python train.py --model="model that answers yes/no questions on an image's attributes" --dataset="fractals drawn by 1,000 iterated function systems, in grey" --train_examples=295000 --image_size=48 --crop_scale_min=1 --horizontal_flip=false --questions_per_image=4 --encoder_arch="efficientnet" --encoder_norm="batchnorm" --encoder_activation="relu6" --encoder_depths=[4, 7, 4] --encoder_kernel_size=3 --encoder_stem="deep" --encoder_expansion=6 --encoder_widths=[32, 56, 96] --fusion="cross_attention" --fusion_encoder_width=192 --fusion_encoder_layers=7 --fusion_encoder_norm="layernorm" --fusion_encoder_norm_position="pre" --fusion_encoder_activation="gelu" --fusion_encoder_mlp_ratio=4 --fusion_encoder_head_dim=64 --fusion_encoder_fused_qkv=true --fusion_encoder_bias="all" --fusion_encoder_qk_norm=true --fusion_encoder_parallel_block=false --fusion_encoder_inner_norm=false --fusion_encoder_positions="learned" --fusion_encoder_cross_attention_every=1 --init="trunc_normal_002" --residual_init="none" --optimizer="soap" --beta2=0.95 --lr=0.0013 --beta1=0.95 --shampoo_beta=0.95 --eps=1e-08 --precondition_frequency=25 --max_precond_dim=1024 --one_sided=false --adamw_lr_other_params=0.0021 --grad_clip=1.0 --steps=8100 --batch_size=128 --epochs=3.5 --lr_schedule="poly" --final_lr_fraction=0 --warmup_steps=240 --weight_decay=0.0 --adamw_weight_decay_other_params=0
Rows from block 2 of the fusion encoder, named by matrix and row number. Rows with one number belong to one neuron. Each number is 128 + 24 x the weight over its row's rms, rounded and kept within 0 to 255. All counts start at 0. Numbers have three digits each. After the name is the row's rms in percent of the matrix's.
# fc1: MLP up (fusion_encoder.blocks.2.mlp.fc1.weight, 768x192), inputs 128-191
# fc2: MLP down (fusion_encoder.blocks.2.mlp.fc2.weight, 192x768, transposed), outputs 128-191
fc1.649 095:123101149155138134135136159133126151173116117144140128140134141152147166202145139129092118126154145118121109112158119118123172147122101116175125154085117140131101081100124118134132159187118142
fc2.649 090:133127139077125143108087088089106105125143098141137138090138128104149126143140120136132190073149134110186107136131127135155078103084159154090176147097094164100137136134136142119118120132110126
fc1.650 098:148147128106158087161130138147165171115148118111107113118128127188166132149105115126151111091151085124126114096170087113122118141163119132115142127108167118093131146180130111149124118163146125
fc2.650 100:167101141112085174111098111142128118090127122117185113131146093120151106104139131154103146144105105085101110164128118138089144129174140139113125092126110115141125121078107135135118128143120119
fc1.651 086:140172185114119138108125158151156124151112117154118108156127122173097114172161146125080163164175125151113122129131168149133120110136115125082110120132123154100149124110123115100162161137121101
fc2.651 087:078117098146126132125108110130118103093099127120153125126164122110146150146083145114165062145140097143102133122138117094153124099131147117164178126122129134147119110113111133099098145150109149
fc1.652 077:112126156092119113096117110119143110164133131093128134115151170085104125149112154149109161096097073091106152109130077140100136094162085117152117141139167140135163151133123109121146138123093096
fc2.652 078:180105125141153123067115165102083130116174090152102128125142121175099147114137119092144095157111142131092147109175143165130148133101152124084133098127154100139143118130139111126128102139134141
fc1.653 118:124115162089127127092138165115118180163132138120106143156116102149148156109154131155125139120108124145125136100126131125120159164103127132083107157112159138137103113149131120115133137168143109
fc2.653 107:131099116082126120132077094092141140101138142126133110099120113122101113129109121099123137152156136204146134154156137123117081133140135110106129067186133117073094141118109151121116106109118076
fc1.654 102:139112153061107120097098152129106123143167124113171117118103137145088128152095138137088123137119152138141136145131160138119130108146161137151084106090118106141133165159135125161113140073140121
fc2.654 108:156147110139122113161139166126152130097125121158140136139163140151133077089132140119118127153167126119113136140134140156120126107124153090116115130124185157118121101115154089087148094140089135
fc1.655 088:153060152117140154149175155116133173100156149123115154118150135108104127112150119140142115108100139174148103085109128139165119124157152144168170130125153132141116134135152127082125153143148123
fc2.655 094:127134085152104142140076135115138125120135131128133107100093130175171140128130129130104140106093129122122096158118155128094107163071126105125091115157092159089119132131131128137139151091124116
fc1.656 120:136070126121159134123106140134107126125136145134176155096164147132128137126102124149128131091119175122121154114151137154153094118119172169138147147122128143102107112125132116096128088144108147
fc2.656 121:141140150151165103121115142104164124092087113052147136140081128132143135106175132147104121177125119138117139137123143120112086155118077143134113150136162094139109127146095142162132121178138130
fc1.657 083:125098118115101156082160101139105143113160106066100136155085115133093129169126095130117148114111144123133115104092114133107151113146124112130130143113127132128177135136186135144108124161129141
fc2.657 085:140180115113132134131123175103155110119092113151174121129123136115136162097118151125114131149111121090133113092162125130156128096167139141136095114123111183109086117097095127134144146135174097
fc1.658 090:166125125123104143170112128143120139146164100138134136134096113143111147131102125113149130129160099159093179144106099123115137097091101159123065106123147158099125135117155118115102099174156144
fc2.658 107:115114125106131155113113138112098138149140134127132154104128134141143138089121116107098122129107128095114110101145145148109125122150151090181122160112105114120125110106141110143113133104111111
fc1.659 114:134148144104116091119126172165111120146098101081106141114157114141170097134147126119099095094117165100113145102132123137121092092115114134151083140086117061137101089111178103131091125137106125
fc2.659 108:109111169134119155125106182155113142117100134150117067136143130116154148111115111156130154140132141131160123091134100132123128129108145120172136093126095158093095125106088121134148160110133141
fc1.660 103:169102131145089156123123126088153124167126105130112127132074165104133096150099131108127142112094173162137120122113111156164112136163116112134151147150110144104137083144137120094142136123104167
fc2.660 106:102121128105103082133147081110122111123093106122158121127140132145152128121127155135103143127135058120133117102129110093107118148077134116130136083092075065119131130106125117129115108147122108
fc1.661 093:146176128087076125099085153093132111124115148074137139121186147145142167154138118122126130169151126118120117149140147122178137144108131111112121142156135127122114080123119150121121141188125104
fc2.661 088:136102107124162079164165123124118165146135111171139091103133125145142136111123130131150117148132122110137150167152137141104135127137122156133124135141090134159160129119101165146154135135140162
fc1.662 107:120098142130079125139141095175092149104135115146114158138148108117084122144111107113119098130116167123113176151176108070139135104135125109075131106123159085159104184125123110143163111164125132
fc2.662 109:135143147119158104106123120090106104183150108160090093109135137137141132106132113129135133153155142118105106106156117141136151105133121088102121159170107144119173157144144163100111114126150143
fc1.663 086:160144145088102136126127115079152144141091116115133077119141143085139133105172091149089124123088149137104086121107101108068155126168156159100153122119139148140137135136184125158133129113125124
fc2.663 091:131150097092088124136117120112087140080105100129134138131118098107153137093130182091180119126131152114151101082142140110137162132101066072129173122136097127146148162150099109079164157137109153
fc1.664 101:140109184150120125114110114153084160126111108141075092124066141146126146148143129124159132112106139100154120077140109146097118118126111160150133137125098104116086105112130132127135149097167103
fc2.664 102:126128107140092122130140091102165146118154133137097103117148070079108091135119111122108125125156099122146189175131125075127123136143123170153178145123132157114140125142118123126127135146086146
fc1.665 106:113120117155110154111132130155118136096157089125077103129171162111132129144111129168101148115083154095121155088118092127129131109091123187148096153128111138109100136136138165165118157112145133
fc2.665 099:133095165133103139142115097117110163164130150161120130125165112158119142194117095122116124096127102136144130115107147159187062130085174117175118122134130134153105115151154137174090140091123124
fc1.666 113:184127121152144114189151122148133099105140107057111158110091114112088114132164108126080171108095179112122112119112163181124124105143174144129152111120141181141113132075159128121099102096138105
fc2.666 102:139073101128112136100100134143142076141127130134156097058161167137151126181111133113157132133102116167126117159158152103137113211126102082145136106174164133068158154125129136083138132142139117
fc1.667 097:140102130145116111118138150119096165122152166150156121098126131122097137154148092150152151101105156111109089133160098105128143122125143109149079137091098107100176138120126150143132124110168120
fc2.667 098:116172115141115149148120110131129092163139103115113118169086167132131138148139135110119128140171130116206111171129154134125157124172130131133158172126181117137147127098124161112066128126135146
fc1.668 120:084140170117137099169111132127136131134088104131128112148114097185143133120134082132121119088124128144153124096121110129132133172109124134077142158122103137116130091121170144093088145122104116
fc2.668 112:094150136152156127106115090138131151126148167145105133175124127127125152150092153160109186156158144111115129129133163101119115138134118127128127142102168098085149128129095102184144151147135154
fc1.669 082:114133113127098130110123126108088140165158092098119152122096133140129086130103157122107158137119077081127096123123134133171140132166130102123197093167179159109128145148156079144145115116140164
fc2.669 083:145113144130136104139159144082124090138099119159110138109151102112140132093170158167127125142164104137093176127147103142091110092110149107155121155122110131126128128132092148130099120110137145
fc1.670 075:090134084159115117145110143168118103121108086106108099077136112108077111107148143111159120127127151117125110082113114137108145105070128122129124115141140120121125114107111117136116148124105172
fc2.670 077:132161174142144135155125107047125134135117092137156113142152145108137113168138118128156120157117101077128169165125157092160114151082127087120153124158136145137141165113146142130175110119109118
fc1.671 091:077135142128136137138115154181142130117112164144092088096178140122122148099108067124070108124174140157109119115152124118132104130144117113127109126156144133070099094125107115124125130142096107
fc2.671 088:149124105102113127110140099118117129132127118077136167123086156112135118170086122131138163074126088115197157104136151110106109133102171109141152124155126134172120089149133122165105136153081091
fc1.672 114:119142141078097168161135133178145148097142139098145134153072102138146114102116174136143102132131147073174171081138145138132134175083147127149124149099125134125103131127145155113129103116132122
fc2.672 106:111148139175146143095113168113106118114113123146148131149112134127103161109133142144088101098138102146115167150148105107131144103152141155061101140127180130161150165124125120141123087135168094
fc1.673 108:176095109157146149135136129125178111113134156149155145147115133160128161138142123167113071165149161159092102138165145156074107109111118147132150166116163134138116150117150130109121140135131107
fc2.673 109:119182108093111120127171171193156129166128115155120146106156132125117111118178133138131153125151100146103137158101137134145129145143096128132164123154168137139135175163129101104105138116094123
fc1.674 084:139162141168113107138172137114092149134083134086139115150118090161106127159107142143134132160106125137170104081157135140144098143110131136083117103127119107148207117131152117167121132109134136
fc2.674 086:152110162093137136124111137153132131153155102147081133142139137104151124103108111146112112105139099159117130123126091161145163146094148112150160110124142150100112121095148140103065157163162100
fc1.675 087:150155131156147099110118171129170080141125158139122154179108113097162150154120129120069149116168171158130126138142119141122126115134102146157082132122088166146144151146126145155152098145129072
fc2.675 085:099103126077095156117137134144122146128129107115178128133124120142154166124150147130148137130096153113166087143083156129167095138144114165121152115105170097141119102143129113099147123082137177
fc1.676 087:118110119120090094120072158133110113116086144151132101118094154107109124166127150139172115158100132144150101175117133124075103107123115134142162130150124130122204089145132136113098153110101118
fc2.676 080:127142132167107102153110125115135129147127102147148138136115154115088149157134114103106168150153143167105131162160125105148130141116098102141110134105117121136140145143156113105125111179148148
fc1.677 105:122175166094123110151142116163116155119129159115134155123117132144148184113146118137127167118091107124156140157168134133097097148151122141143154126125129054124118132090084164181110135120119125
fc2.677 098:135110127097163146086145126118153102128134111134191109124114108120132133120152143150095071156110100140157109124138081077138152147157129200154115121129129132135107098131113138125155117150181114
fc1.678 120:079148114122123136145119164115157168153111101121119102117156166141075147150163114098134117120125104139108106141103139172079147121083166125148140102101147167183097101125133096138143145098121120
fc2.678 102:109167129114170055098129155148094128135109143114160153121185132142132123122157134127090115158178110138144147081142114103123169127141149162134121153105145125101109139133150072117141114114112128
fc1.679 094:146116147130118142154169127090141130150135132143110177108138112100121154112137086175121128134103097114131152117125096130125142111143106095171125092110126149147116080078110098130128115130059123
fc2.679 093:112164103092148121133161131154105128114108168150162150146165116155150107117124137094147131158159124157085116114147143145098135122172122134112123113179128155123130151116106154098093120120139132
fc1.680 084:094145166129099140096094159157123159123152108135158176102120164119130121156106118092086163148121117132122077078140140138127145095153105109159115130109097118164099138128122122162177116166142117
fc2.680 085:098153161126179120154113128093149126126110107123085105146161091121133138116167174191143103125138163110163113142120135106126155145113122094109126113134098176077139092131137116104109116134145119
fc1.681 106:151117136124115155140188136147096151152149149110085138063139096125075127108142143125098131132127116097145137101136107122144157156139118148151134141131120095119122113126164151131141097169117105
fc2.681 103:101149140130090140123127125124147109076111154145173096100109161137159113205125130140148121147160079128123163139132135115111132156094118108092141093177075143085153170131112132161093128120139153
fc1.682 100:108083128144138173111115139132145133149117095130131177154134119116131174141084131157122073128142166154080125161126122122141141151116165130121102160113169120118120111090144164121132114172139124
fc2.682 114:103163150150153095119162178150106137097144123148153103141167131121152090118163146119136142175153108092194141153137175122125143140150087134147127111139127159129147139122124128117141141104132144
fc1.683 077:129157111179073173156100094118131081156135101149139113129147120171154103146125130127149114125136172117159088130105118143116102137158146132118131151147117126147133130122077128113113108139115130
fc2.683 087:167118141077173091150110187136128156089146159108145147121120133132130120130141093115085151139147092129092157139096135146149141133106095127105123108102140140113107177133122127140175147115119132
fc1.684 092:103104098129148116150163110128167141174133109155139121113087141151133137095123129112095171131106114113082183152184131135127154136093160125127106091138122133136131104095126135102104119115123131
fc2.684 089:127143129104085138144140144134145105150132143149155128120148140109095116119153127120132160110113130123148161107122141140107112129135169118093131127153128113125085135137158085098155110150138121
fc1.685 106:128129103146142093134143130103112131108089100147131127053133094140119141135156083116140091131157124130095129145147094139124114108112058107117140146181121152123145081137118143129166109143147090
fc2.685 104:087110115184143131143125129142123202125119118120159112111145178118116108124121152134110113130136131121109123119129121110184152118167168111129156083146150163139146107128101127141129121141131145
fc1.686 111:111130160115128165159100086138124127063132115135123120167110106135113131106126128111168081165100134124156126161145122120127140151124130157138129144101074102127135111164081095126123084100145116
fc2.686 103:153148113154140097121152137125146156184158130137150113113122163120108108097145118128159103090113143126140083164125100167131158108144122130129174146119102147134099119136135128074102159116105146
fc1.687 102:154157158151102165140095127127078138137157185122137153139157156089092103097121182142156116071154133159091150156106113130114135178117122062092061125155126127104122098144120117135116132099142111
fc2.687 103:123087113092154111135143134113114103155119132125097138133143120127140111119138124062144108106152094097109119114160074104132129142134124142130133125147135139158157123146112132115117114130097108
fc1.688 128:128114142144146124137170141145110163129117131108149119109116140101122120119117090147108122120117140113149115140143175122151149115140135083123149111102163119135115126123121109117084131142150123
fc2.688 113:158130089127097141126125126115110106114154135147144083162138150128082100139144162101151098125095072161153105148104119135136141116164154154109120135143089111112128125119111076081110104159096148
fc1.689 094:162119121150115118111149078150133139154119120086116174171092143147150136118119127130121139100098125129135116136112127125161075111177145085120137129129155143123094060135163127089145093094168128
fc2.689 102:128110094097117165149134133097120102175134107110125124120142112099118123133148146111104125124118118073099088097130127111099116105075119106136144105097108145069110114107102111127109176128124151
fc1.690 102:127171123120171135120104110140081156128142156100146146133091186164089148119146144158138102123107131135091145166195110104121141134166118097113133083090116099146124156138152130114153106146104098
fc2.690 094:158132114100167120110133085108159102137100121116138139157106129102128125125149120100109160161116146152151125104154139132116102117127126144072128131140162129085108154149096152124106123110107103
fc1.691 118:121123170121124152124138134159127134126110132146179140115136148135133149097140106122164056137120098158136109113123107127143192116116125125077115142163108074131150112138084139111085170126122110
fc2.691 119:165116134142111139115120099120127145180135114130119172147136135102150136154093154119103148127150140149143128168147151130131092173083117145140150105119159161093114161150112163089153150166159120
fc1.692 089:135126103130099166090136099185132166117152126140124135102159094136088120145132101144104146138158139162110101125165111177142122155157113117107084158138108111091104135200140110109136162150177100
fc2.692 096:148140117132120161107116160110105131140095145127137119158121174172138129145130128124113131104104097121145124174118155143147135169189132132131147168170169094130139137103128140129105108097148157
fc1.693 103:109117118136101203137113115133136133113114105145118103097117089144123133113151089134164097116111158122127116151086123127126129132127104148131139113108138103124110184149119113129162141126131103
fc2.693 110:169126102130089106116169171119162082135137108129159140118156126114139128120135124129100129124077104139072153074110145095139119123108064094105144150137161113130133126130136139129117128080085170
fc1.694 099:100124152112096096105145166112135111126138103093089128131106111096085127081149119095158152173099100145156156081084156139128146129128105144128134147135107155132133100104139131109120080118142127
fc2.694 103:069148142146144107157101126141140155119159155110110126111150115130117113124169103111142143082132087097106108126140126116112117133103172164125134098115146170074143097145134130135116081128135123
fc1.695 099:147102091138080122099168142115126137127133089141162156141102171120122163119163141128132167119099087127137148115129109144120110156137139086140102179110154167152214109165098122115154150149094154
fc2.695 102:127106155149137166112101114129115152134112176127143072107153093081151115110106160098133142154189156073112099136152128135126143096146132091147130070126102121068135138117161130121132119131097098
fc1.696 122:104143153124138112139101160135117169130053102121139119082178125085134115113118124091139089143137147144153121106118160118114161120118133129103164141129083139073110140117126089117105118113075099
fc2.696 128:132109121148155131149088086084136121118168152090167131122094149114121158101119201103125148114155139066148124135067094092120149161148101138126109131134132131115148172149113122124163144123099103
fc1.697 085:126106115149158145110118142122158114115102128115132089161136117116106123107105152129147098119169088110166146110099133146108159130106101156142109127117136146155103133087165104110157130185122142
fc2.697 081:143140114150133110103093147127130127169164095135078160137087100145154102143174127161155156118097140123110119175185117117148122123138156151164121137138076144145193154168075163152139121110089109
fc1.698 101:120170152096127120131132162091137142133124128143146089124078126160133098117129117125147112092096160188135098145130134119106138123145141170159089116101152055140146142158152140154112152132102131
fc2.698 096:171101140146110096118120140158148143105109146101089174138146143075149096137145127117126134156125148113118113133124128167162091115142125095091162123136118106110113072104093096119101096133117132
fc1.699 081:119108134128135133165187139128157165119144160120086127130103107139142143109173104134121103132079156121144162133118143136098085147136123086119128149132121157140106120145124118163115105137127101
fc2.699 084:107143102127118103137115140111125084152118089155117144072141151102120130159103131142102154110164071145146129126154166137157135077116120122170154090125142119114134134134088140119163133121130160
fc1.700 103:104124134115136128098135140129116151114140121122102084125111128101092116164138148164137162118127111098130112127156095135100107104131141164108149136149162112131122145105176119175152134129143109
fc2.700 099:141106144180130128113138102143135107109147108131124126128131124100162095145118122106120105139155152159158141100106113136153108120141171082140129143156073146131186114133092122118115163162173071
fc1.701 094:113102169164134125134178177146132128139152098178125124139082128110136139149109095120154122168093120130135115116152130119111136084132136106112151156105101114100135139150132152114094137147129102
fc2.701 100:108110072127109126120121122134123130131145134128098080112116136109109111123131150129127138151124137104166144173123129149150122143114095126127137136160102161131127098141133058094137137155127117
fc1.702 086:142145106125192083109139135115107108149103139130163124106114154117131121142138120165105133144154159140073118136128141123169146167143093083133142135156137116114097118121160113147053143124115122
fc2.702 102:117152146084087120141119128098153145128091099120146135097103146133151123100110160112151115082145094099131119109166107136131150118132160155120124091083155148092154105145072145082159106136169112
fc1.703 099:148111124135121114110141142117120153103126145110138120170141093156137144154095146110140150142136144134141125123075134184108108094134090109166130094126117143150118099109161098145126150199119117
fc2.703 095:131164136115124146144166123125138114158120101117119111100112131119149078127106135204096099129144119105143141115171119119126174146134128159105124111133110138112103113111122137149123110044150161
fc1.704 102:122112109127132177124110116091142135120113136101146111136126123152152132130126129125083133086181126164106128172130126098153134106151090135087118125090123109124137110125091119185122121140142118
fc2.704 100:167111115116143162133114116115124102159142116095116115121110104110117123095133152105107118139133155099128126074099128153131136132113122141133096110140111169102151081132125152125142096164145158
fc1.705 081:124117170130139147089175140121061112150089145127118116164149122140143120101119105154132092105098145106115078090148133103132144168166120147132098144131097095090130133156150104138133147128134116
fc2.705 085:152148118112124151167146162139180101096081163173091110095134166122137162146100121113160117139162133110155131156119136119168153109116106147149113126062132153135088144124112131172182159152124133
fc1.706 103:127149158103112089089183160126133115151095116125158125091098160132146134144124118127116178155159128100109120124133097168114087142110167128115119141082134131123110085144128131117175136156152106
fc2.706 114:090113116100160118147113095123153099062132160111067121170183118100083187110120124124125107110118141118163131124151174108114138129147104119154149113081105146112121117149116108112079135092108073
fc1.707 092:085100134158091125123122137158172129112151099142097102111096135162125148130100171149161153130169149165128148161106096155149154142097142139127100109090112120121104100083106115150158087134124154
fc2.707 100:120103134114164145110140142078106154110147123078184164140162116121107118099177107077085057171148142125105123129130086129107126122125115149132092136118129145159119110137131124125116119133084106
fc1.708 093:127150089088142102095137110157139113147122115083103183149088146162126157133135120130151107131112140108121153154136108108132125145082164141088130123136117114127146145127111156152173099106113144
fc2.708 094:127179163119131092123142156139086112107120160156118102118104112145163121105105178144080083103166105124083139120159111075098118157148110154169141109151114114141134119108119122103110152107106160
fc1.709 108:141152126167139118156140119161133127141149117144062096183153118101137130134132158082058127133110104110110170143161102138131152100113128126116115120082133122101094111152114100097160093087174159
fc2.709 113:117132163118119122100146145138158131141127115086169148128141142154123135163142165139135151148143134091098141136156141148142094096159132142107159116143142125131076099173121128124126120154121104
fc1.710 095:152119157103184121121088153110073103178169172116092153137096150102138124136141142149152134079116136128123134120151095142145094099078128138122129133147140118095103121096142090114137107147090069
fc2.710 101:167110103113084111115107145145130139157117152114156101121113121183153142136134131125180111130114123168123110092147156104142141163112097128171185156115136129143164131143126157109134116130129125
fc1.711 112:110156154143103114152106109150100145138175144107173115115118090122113147103117129134107101130132086131105148127136158119103158174198086148150175153134141169146117107150119141111143098103102118
fc2.711 117:156125111099138127162145133140117133141102110178125087150129133158147132133144108147144143140086120113103121126130093107142184083136181134113090133133118098135145111103137128115119088106138121
fc1.712 092:098159051115131115153107092109133125133146155128157138111109093106114130137102099135117135172117121128121122076133119102137112129095106106122128120143091095123187146154140164124156122148108132
fc2.712 101:116112166111118111131155116125091138111132124091138141139146109133131106107144132077158105135155140094083176159131112166150128126181128177146118129120124138126084061108105135129098143130155101
fc1.713 109:149170142139105105143167118160158119115118133078124153129095139143090220147151123126120095148125129110157130135113115129094127116132144110131089121098168139088142081141078131122139140138117107
fc2.713 096:110114124157106098137144145119110110117142106139128117085128133140110102126129121135137176123135116123159139134149141101112097131068081164140124171207160121071110161179175080127146131145142132
fc1.714 097:126135116180103122070125107131104087133150102135144107108103131168114094091120098139091148154133163153178098159110161124086124155111115109096128132107142139106112145144138100132118134104123073
fc2.714 101:139126091095156116153125097110134122127106129062143099169135121145138125127174147135131137130106136139109150158164106116136137080135148123128105082192131161150117114125118123096119085142146151
fc1.715 099:165109110151100152097101089108157118129145132082115138123093126112099126138130142115126108150131127113118149156102084091100136115131159158106096156101177095140115137116122109125127126085107140
fc2.715 105:153197179116117090108125123139051176118135148145083142145123122098129132115152126122127107098120112105121120130120175132138111109104090084122160125158099154163119150122116115107148100143103126
fc1.716 086:131124121149128147085103157130118108145134122102115152136127108134150174193156115152100159133181122096167156133091142130164125121149102135108160150131116093114103084085107128129161124110142141
fc2.716 100:140182171106107112143140131148130114165147109148139147145111123114124151115117175128152149154120133097161125163144126136128163080103203126174105124096094144132172186162109148117152109135159140
fc1.717 107:144116134103144185156117146099126123101122129119109139077121102107144125132126113121138126068131146135141139105144128131140133101096162158125145149200143078125089137109156134101087156129071157
fc2.717 114:162112166153093084136120104139187106176091106113127083148125138109146130134121145154100164157154068086151096124104122087103132134085109111129089118145087085141173149106116186136116141157137103
fc1.718 104:129097113150153159166127075162111132105162120137137129140161120173109159119149136107121111130137163146128106166102140095113168101087120182127155079187146157147157138113122122121148114138105121
fc2.718 098:122121155114104155077128151078144107142083134144134112153162092091089114121093129099148098155164151131095151113131121144119114133121148123124114137150145120133156126110132136123151128128170098
fc1.719 101:107119137154147126090146146176111149109101166149146104153136161141093116141139123146118178118140152130141120136104135098091110086144107113165142149124133168138110127148109152123122132106173104
fc2.719 100:142088119111104133154112128088108112092154080091114146086121110117155106171126163122111102129085094107099130110124142109157144183112118155112107115139167138136108131090143151094144093124140164
fc1.720 094:126120134135113110178157145136157117091070140076147102141103141117123095115138108109143156104097133137113145097134102124132124138127106115085125126111126165115204112145157129158109157135151142
fc2.720 095:103101149138143095092105139088140196127143144148144133113113126119104121110119107136115151110145126124123096116103094179147144114128138119145116129143095130131097114125141117126124121135157142
fc1.721 096:103127130133124124132128121119165141092141135129131140129148096094160110135118140141214113094164143137137086107146120130112115151177094139124101111101132192071123101126152127190100108137141104
fc2.721 088:133126123105101080105118123154094080153086112128161113165155106172131142129127110085102088179138106106167141145095146129140131089099149163102164141170124083143152157151082154078171116165129123
fc1.722 089:114182136131129138162138130105105093081089121083128115143115130130162139150124169100137092089157127131157104109133151128110161082139148086158127099160146166174115155129092098112117156117138074
fc2.722 092:130095161112129155138130083138135123147156123143177157091118153153152145104144133164123164113131182107111130156108106082115167119154107143080131175139153129126151137137165155143127125111124124
fc1.723 102:138140132104159104129132161130090163134110182155138107153138097140139136116111079165135165156130135121128139149124157123134128086167090120098156155173130083152097130115181091154134119100162114
fc2.723 106:111143117158128186152193130152140120104145124154123154134130143110157120124126144118121121122104110112108124107130115151110140133140195126196146113079154174158134103115113117161130148144140104
fc1.724 103:154143139163139103141130157093065128165105112162175134122122101123119117132146140115098162128130083126098097092129162131155142115091119119129156112116133135143156095197124135157122158152132114
fc2.724 101:111173136111125124126112132134119158108117116117078098107093081110125162142167105105121140115127123121105128126138131126145179123137118135146100080170085137129134117151107125125114137149155156
fc1.725 126:105172083139120131119109135083158125129129090131122124110123184163138113087140121133098139094134127103140142166117135120085129135141163113119128094120117118132156156131077144128146097124085108
fc2.725 108:104131172114102123121156116157123119158100138125125130177121106135154146158122150141147144169075141145091117115123113133123147146121148132142151116111107104126136118093159157127109169177153110
fc1.726 129:126135136159122086096178108111119096103140105083136147165130189121112093152135151141101109117128126156125101171132165085134113145150122120172119138127147134167164179165101118134181131140080099
fc2.726 123:071138097121142139098100097110135123116055121144134081156137132107132107148155144121156158148147117097108112120096163120097143103106129109137161142135107097104121104085171163173160128148142150
fc1.727 097:121127122145097140156071153143105143112143116096125086118115141133114158114147119138132117107120087097108153127163133161128087095146124161167115074125140096117149131114083111160136070145080132
fc2.727 086:115127152112109126106133095133123168131098134154122138101112131105149158144114132130138139123136155118126124112164117129124119107080093116110120176146065155151107140120184150129095129110125069
fc1.728 126:162149154123105127152146161101150152088085117148124133112174083123138153119112102147112115090186083159142117129085122108095142090143145147115157145125143164127119145103115123135152115155175127
fc2.728 122:139136127081101106117130139110149105131185119123184123156130136112103109099147132147123148147160149122166104135149148120129103144145152083133151129103182114150103091182080104134159139139157114
fc1.729 101:139151120155134132114073093157085146103108087141135135140103157130085106126096120112121160121127091128110160121113132144161106123198125118124181118127137108134180178122123116138110104118141075
fc2.729 097:109136140118101123124170142097118101108101120152161136107163096124145107104167087136175139112115137153115107127125133156121110126077127132148127153143122165109121144117140140172104125153167143
fc1.730 094:134125155187099153120144163138119132129140196108159135221130130162117129113145149113148161124150152154121138124117164164145103149117162101111148118103126144095154106133120143106160123147109163
fc2.730 088:083098116113159119133130093116157143119168133141071136161159111097111133155093144113076103173136151102088107167121124103085140137116147155083150123124121139146121102138166143134113125123156110
fc1.731 109:103133163115109095130099144149090136157126098107194188129167115149155146127108101153109136122128131073103138094115099081166123122104096105122151141131122104114115091113073132144126140120146150
fc2.731 120:165099142135102141111122111100129176120151170092079124160141120132164158138140146112122132124162125152124138096152139108085133129136141089100096135125092119142113088087114107134179110107149132
fc1.732 109:126123143178152127166079180193099114119115190147137151128135152124157114132114119130055152157127113091155161087133103125091079124117136134139122112168117124110112109105127147148158093143117138
fc2.732 099:093128119102099125119167148086217126137111107105137115159155138124135113152137106172116146121152151107128137126152124152159101131108154147118115084128162139123109086115106113117130108139136102
fc1.733 080:091174103158148143080157121102151123135161125082126120117143149129097148141103142130107123133092140131140096149148145128142139122154124136117128073116100167160107088103137109095073121102165150
fc2.733 081:143136129133119126115125142140089122121116153127143120142090128181106143124154146147132110112123089125108123133146119126132085140108148109133109167182115141125150124136117127119175161204094133
fc1.734 120:118113140141092178079126105109121133122080112131114111140102106112137084166114148122103162093169158162148133134138150106163122114147112139121167125140113141104134102117139166135109119104120126
fc2.734 117:083148097145132107126109110131117134170101120123107114140165134139173161143102138166133109116126101095153147110129121084123153135089113139122133085147144110122146120114174146190158134174163134
fc1.735 103:141141124165142119146096139121109179117135172126123103145084109137126144100081101180129167138132132120173144139139150111136160111149133125150102139093139098130168164107123077144147170133125129
fc2.735 094:120143132134123143129147164127155125091152147123100106123134110121147163123152118115142148137083146139118136138132100167103118145126136137101136124141124167134082152161158147124090103082137125
fc1.736 103:147153167118138134115167112108113109093092103132103112160147105124147129098134137188094109135133117109119138141138127073162153161135138148126080111151140102120156130131103137152170147147134079
fc2.736 096:099119120179133124080098148156143146140171149109141096108090128093114120140120134111137128119112123108097092112158158173154139128142122137150141103088129122110151145137111131099115101079123132
fc1.737 087:183148121168075181128086140144148129138140134116099097112139145133113120124089143104163153095123116113127090129120083155141118109162112127138100147139163137111113104104126096099095123114100115
fc2.737 091:114144120115151149120128097126087161126138140138144148138181140128141105104150165123097119148143113122104157148154105130166123126139139119145117145137107082155106184138147154135113091134108155
fc1.738 119:097101107115155137114102103148161138129105143185154144151118131107106127140140173096101104129098148186102120137128135133114097158143128130103106076131074108145132108099140103163111162138089163
fc2.738 113:145131149156134106132110120113113153185109167110117185120086160167168158130084134119139162123143140131146117099123128152167110132111132137132126096123154120104129129134076149112119146137096097
fc1.739 095:101127124155133131111098159147132112118116132110109176130145148163163171120118100082070109163128113120141101160165114154109068126057117145134107101110133116156146167116112142159130152090137153
fc2.739 094:111149129095128112140127128124117149141115085118156143134122150102128129110114176134154145099145181155132142062141148135114122087113124128115131112149165140111134114121153124146143101082131109
fc1.740 085:078128164179084134118131140114117145126140106125076129099135188131103119117096171126109161088108112126080122084113118134184148092164182129144111159137141116195106101138120100101129128148150123
fc2.740 086:149127121094184163115122141119113086145137115130146135124139098150129127148148146137154123152166112143130084181117149117159115152069095134118116117147151130092143121128165140107102149115088089
fc1.741 095:116111142172144118140191131182169162169095123087118166151112140115112121154127103077142148145117138123120110129128092107116096121126139182094115130083120131114137112103128112131132157164110054
fc2.741 087:111088138143148163091144138119105083151125131150118099136141137107144099176156148146101113140087136093131121116132142093133119088151132127120134086156115116090075134144110149096106123139133138